python train.py --encoder_drop_path=0.1 --norm_pix_loss=true --beta2=0.99 --adamw_weight_decay_other_params=0
Rows from block 2 of the encoder of a small masked spectrogram model, named by matrix and row number. Rows with one number belong to one neuron. Each number is 200 + 20 x the weight over its row's rms, rounded and kept within 0 to 999. All counts start at 0.
After each neuron's rows are labels from the 100 clips, of 14976, where the neuron reaches its highest value: "strongest on" is what is common among them. Only what is clearly more common there than usual is listed. The data: babble in 24 made-up languages, each with its own sounds, syllables and stress or tones, from a formant synthesiser.
# fc1: MLP up (encoder.blocks.2.mlp.fc1.weight, 768x192), inputs 64-95
# fc2: MLP down (encoder.blocks.2.mlp.fc2.weight, 192x768, transposed), outputs 64-95

fc1.508,207,213,211,127,188,192,199,186,181,215,174,199,191,200,233,186,179,160,190,193,199,197,199,221,195,164,191,164,227,210,229,200
fc2.508,177,218,220,191,214,200,227,188,205,196,173,227,219,187,174,189,215,209,204,192,207,215,183,251,141,192,243,196,188,168,223,187
strongest on: voice: deep voice

fc1.591,218,181,221,215,207,203,246,203,195,220,224,180,213,200,197,236,207,211,203,209,213,173,179,168,155,205,178,215,226,210,184,186
fc2.591,168,209,186,205,159,225,156,195,204,188,216,195,192,197,211,215,178,153,223,178,186,187,221,197,238,184,184,205,224,229,190,167
strongest on: muffled (low-pass)

fc1.695,199,204,173,201,175,196,186,216,198,220,201,199,194,149,232,210,240,172,196,216,186,174,193,156,195,210,207,215,193,190,207,173
fc2.695,185,220,212,216,212,170,241,201,228,157,196,172,197,224,182,219,202,203,195,208,196,205,174,224,200,196,196,204,201,197,207,190
strongest on: voice: deep voice

fc1.91,192,187,232,228,192,204,210,203,186,187,182,196,192,225,205,190,215,239,236,190,227,238,212,216,192,207,223,212,180,205,205,220
fc2.91,196,196,203,211,162,244,185,203,195,217,178,214,198,231,213,202,189,203,188,221,194,213,200,194,210,166,191,215,212,186,192,179
strongest on: /ts/; /ð/

fc1.130,212,176,168,206,213,193,206,215,162,196,222,235,202,184,182,207,178,186,230,204,258,225,178,187,189,197,195,196,175,172,201,191
fc2.130,204,202,230,218,177,212,209,192,203,180,204,222,203,192,193,202,192,169,185,203,193,236,190,188,175,209,206,208,197,175,212,178
strongest on: voice: high voice

fc1.523,193,227,212,199,175,176,194,169,200,159,233,174,218,207,216,179,190,190,201,206,184,191,184,192,191,201,175,182,191,212,193,192
fc2.523,185,193,180,150,204,216,217,227,203,224,186,191,212,200,160,228,199,202,216,220,206,264,189,210,174,187,177,206,232,219,210,193
strongest on: voice: high voice; mains hum

fc1.552,172,220,179,227,164,213,224,215,197,242,206,196,199,152,205,182,195,225,201,184,212,195,217,220,216,171,184,178,234,211,219,206
fc2.552,199,187,197,200,195,217,216,190,178,199,209,210,201,205,246,205,186,180,212,180,188,201,219,166,202,191,157,223,209,201,185,197
strongest on: /r/; /ʔ/

fc1.202,225,202,178,213,156,171,195,242,214,222,196,248,186,198,199,210,181,196,218,226,205,212,213,198,217,205,190,222,198,192,189,168
fc2.202,178,190,260,159,212,219,183,237,205,178,198,212,188,204,238,178,191,221,198,196,222,189,251,195,245,212,224,197,201,152,201,209
strongest on: voice: high voice

fc1.81,203,179,232,204,200,211,196,212,168,189,194,198,191,169,171,234,167,214,201,226,233,216,212,226,214,192,183,189,203,192,178,206
fc2.81,224,190,226,186,235,183,203,210,181,210,192,177,163,212,197,191,171,200,183,220,172,221,233,187,247,202,208,198,153,224,223,162
strongest on: reverberation

fc1.164,175,207,207,217,184,208,184,218,188,214,182,217,202,211,193,241,202,219,210,173,184,240,236,248,220,183,219,214,155,216,215,172
fc2.164,200,222,227,191,210,148,212,181,211,215,196,144,196,218,208,175,205,177,215,195,216,208,190,179,200,167,177,172,203,227,184,205
strongest on: reverberation

fc1.242,199,196,182,200,199,249,203,164,176,211,191,201,184,179,171,212,216,252,220,209,188,205,212,229,206,188,206,185,198,206,211,200
fc2.242,199,177,184,222,231,197,202,200,200,175,194,226,195,151,211,198,200,185,182,193,203,196,200,218,225,213,187,237,183,227,193,239
strongest on: /x/; /ə/; /ɔɪ/

fc1.259,234,194,163,212,234,187,232,188,198,181,218,218,220,196,248,243,192,190,194,207,213,232,160,181,178,201,234,172,208,216,217,205
fc2.259,186,214,203,178,193,173,156,207,186,246,237,186,208,190,206,213,172,185,189,224,185,215,164,187,174,216,194,196,218,229,199,199
strongest on: voice: deep voice

fc1.180,196,233,211,208,208,210,216,200,173,194,161,237,190,221,208,186,206,200,197,211,224,220,198,179,196,215,189,251,193,199,235,162
fc2.180,160,266,209,205,189,238,210,190,180,186,195,229,183,205,224,200,203,204,208,208,201,220,173,192,215,192,199,193,205,193,205,191
strongest on: voice: child-like voice

fc1.22,204,225,214,197,183,200,229,188,202,175,244,203,204,217,214,209,175,200,181,208,198,211,185,224,197,207,201,183,208,215,204,180
fc2.22,208,185,212,252,211,222,186,227,215,220,168,191,235,228,198,217,232,187,235,167,173,193,225,180,205,214,193,182,228,239,187,185
strongest on: voice: deep voice

fc1.639,231,189,197,213,218,235,187,196,196,197,179,198,178,201,194,200,187,233,202,199,177,229,183,211,238,190,189,203,164,186,169,215
fc2.639,194,163,172,189,192,190,175,200,203,192,217,206,213,165,199,191,195,204,209,188,206,208,197,222,182,226,202,203,190,221,201,195
strongest on: voice: child-like voice

fc1.8,201,204,213,218,203,195,207,188,187,191,219,232,211,201,151,212,233,219,174,177,208,199,247,225,216,206,187,201,168,183,224,207
fc2.8,210,219,200,230,187,188,186,206,199,257,181,154,183,243,194,228,216,213,163,226,199,203,233,209,198,187,176,186,188,216,196,177
strongest on: voice: high voice; /j/

fc1.585,203,200,221,213,217,183,186,176,209,175,176,172,190,199,217,175,210,150,232,196,185,196,177,198,216,223,192,189,176,240,179,204
fc2.585,181,183,206,207,222,219,220,234,208,158,209,188,200,226,188,210,207,160,205,200,198,187,205,216,187,212,193,217,206,203,260,222
strongest on: /ts/; /s/

fc1.655,229,226,198,203,198,199,229,201,234,188,196,224,215,183,200,238,247,179,202,237,220,172,197,227,205,193,218,209,238,222,197,179
fc2.655,167,203,164,201,200,183,224,163,195,239,192,224,199,207,182,176,212,207,194,206,216,226,192,205,244,222,188,207,194,194,186,181
strongest on: muffled (low-pass); thin (high-pass); clipping

fc1.686,206,222,179,172,169,184,205,182,197,181,172,201,200,195,197,192,211,203,201,189,190,187,213,214,189,191,187,196,196,226,200,179
fc2.686,186,199,230,208,191,196,190,212,230,247,204,202,227,209,148,214,199,193,193,202,224,191,175,201,175,218,192,178,208,179,213,199
strongest on: muffled (low-pass); voice: low voice

fc1.349,172,189,225,192,179,206,207,216,202,171,224,203,173,227,206,175,209,215,183,221,199,186,219,180,213,240,220,212,188,244,192,202
fc2.349,234,213,213,183,181,214,214,188,207,183,193,237,213,187,208,199,166,182,211,220,173,165,198,221,193,194,203,186,203,185,218,202
strongest on: rumble

fc1.542,203,233,226,181,199,216,205,208,220,204,234,221,218,197,213,189,196,178,188,197,219,174,202,185,202,148,208,220,214,183,221,224
fc2.542,221,170,182,190,215,176,185,211,209,250,198,211,207,173,191,204,216,207,213,197,188,207,180,215,200,219,208,177,173,195,222,215
strongest on: rumble

fc1.654,212,231,218,215,152,184,178,189,190,177,203,176,175,198,247,198,200,188,239,167,190,197,195,153,191,207,204,207,226,226,178,208
fc2.654,211,182,215,178,189,189,199,205,217,209,207,195,212,222,198,226,227,219,198,205,192,208,197,200,210,198,214,188,199,213,214,186
strongest on: /x/

fc1.39,186,193,183,230,194,224,185,186,226,217,177,207,168,170,204,194,185,175,221,234,209,213,165,160,198,202,210,191,200,224,196,181
fc2.39,230,200,160,198,191,199,203,196,214,231,181,158,167,189,186,224,236,227,174,187,190,211,221,190,242,195,205,194,201,206,214,216
strongest on: voice: child-like voice; /e/; /ɪ/

fc1.267,225,254,204,205,174,236,210,183,205,182,220,189,198,219,206,218,236,160,192,188,228,171,202,198,226,209,219,213,211,218,183,208
fc2.267,222,205,180,218,225,189,204,251,226,189,186,171,233,235,211,195,200,200,185,200,176,200,214,186,183,203,246,180,189,201,222,192
strongest on: voice: deep voice; /x/

fc1.167,211,217,189,216,182,209,197,215,198,194,211,194,225,181,218,134,210,196,206,192,222,241,199,189,211,192,180,185,219,191,195,208
fc2.167,213,216,220,237,189,200,233,185,232,204,207,193,183,221,196,214,213,186,183,193,208,182,197,214,225,172,202,218,206,205,199,155
strongest on: rumble

fc1.86,184,205,172,203,164,212,217,213,193,217,193,207,214,218,203,197,212,187,205,195,184,194,196,217,181,164,165,214,223,200,205,197
fc2.86,140,184,230,201,219,199,195,200,163,222,182,212,201,187,210,209,188,207,191,219,216,195,200,196,213,201,195,179,221,199,177,189
strongest on: voice: high voice; /p˭/

fc1.334,180,157,167,207,198,201,185,188,186,156,180,167,204,187,238,170,184,194,198,180,216,195,216,159,205,201,220,196,183,181,204,191
fc2.334,199,212,218,223,216,240,219,218,202,204,179,182,219,204,179,183,182,207,180,201,198,197,224,214,204,201,212,224,195,199,204,241
strongest on: /x/; /u/; /oʊ/

fc1.366,194,211,224,209,199,214,216,188,211,183,178,190,230,194,249,183,179,176,198,184,184,207,213,168,191,205,180,189,201,209,190,212
fc2.366,179,211,220,212,211,201,209,209,185,194,199,188,187,195,230,222,208,169,206,201,210,191,212,228,206,209,218,215,180,179,183,213
strongest on: rumble

fc1.221,241,235,205,197,186,205,202,198,237,197,209,214,234,223,225,180,210,200,171,177,248,226,232,187,222,202,218,164,189,174,219,220
fc2.221,195,212,196,186,220,187,184,214,189,224,211,203,189,201,193,196,189,211,237,182,196,184,185,219,204,213,172,205,177,201,218,214
strongest on: rumble; pink noise

fc1.459,201,220,201,223,202,204,246,199,186,213,235,146,204,175,217,247,186,233,216,211,220,200,190,191,191,182,217,237,213,183,191,200
fc2.459,200,204,199,230,191,213,202,223,196,193,172,194,247,210,190,149,183,179,216,179,202,175,219,208,190,210,184,210,257,231,189,172
strongest on: /ts/

fc1.223,189,175,184,194,216,198,187,171,178,199,188,202,176,194,211,191,180,215,208,225,187,169,165,157,194,193,210,169,203,208,184,192
fc2.223,170,206,215,175,200,204,185,197,208,204,198,181,209,209,168,204,183,218,176,214,194,186,223,203,208,218,213,204,208,209,190,205
strongest on: /x/

fc1.683,166,202,210,194,197,200,155,176,221,188,204,187,192,190,200,194,231,189,204,180,226,207,203,209,204,161,184,172,204,185,204,184
fc2.683,172,191,215,176,223,181,185,224,197,203,217,218,197,221,222,184,240,219,156,231,204,190,218,190,184,188,203,214,206,202,193,216
strongest on: /r/; prosody: no stress

fc1.197,150,182,181,210,218,197,197,175,210,174,204,170,204,211,213,196,189,184,192,194,185,193,211,162,217,195,203,207,219,177,183,182
fc2.197,207,199,233,223,220,219,203,223,196,179,203,187,223,231,169,187,177,209,205,193,185,192,235,208,178,210,203,230,181,189,211,204
strongest on: /x/; /oʊ/

fc1.151,214,203,194,241,195,249,187,206,190,180,193,215,212,177,180,217,201,190,217,168,192,215,192,240,158,203,173,184,236,197,228,217
fc2.151,203,192,217,233,236,186,186,205,215,187,173,167,205,227,216,217,210,195,200,196,148,213,223,235,221,254,241,185,201,206,198,180
strongest on: /ts/; /z/; muffled (low-pass)

fc1.547,212,208,188,205,188,186,220,181,209,214,214,206,199,207,244,152,171,170,193,178,196,203,195,177,182,180,174,200,220,183,177,197
fc2.547,203,221,203,157,192,184,185,166,177,175,215,222,196,228,189,229,200,209,185,201,213,181,233,225,204,178,237,242,184,231,202,160
strongest on: voice: child-like voice

fc1.652,202,211,210,184,247,189,186,201,223,196,201,211,195,186,196,199,193,184,210,202,155,222,182,209,195,204,234,195,163,248,221,191
fc2.652,190,202,234,230,194,235,198,187,168,206,190,187,194,205,217,224,215,194,203,214,214,223,179,223,217,194,159,211,185,233,203,188
strongest on: voice: deep voice; /ɔɪ/; /aɪ/

fc1.324,198,217,224,186,235,195,201,213,163,226,211,203,195,213,172,205,196,195,196,223,198,172,201,181,168,201,229,200,222,216,198,217
fc2.324,196,220,193,214,205,197,202,173,169,227,199,238,220,200,184,201,199,205,172,228,186,186,212,167,222,234,203,197,163,211,146,178
strongest on: rumble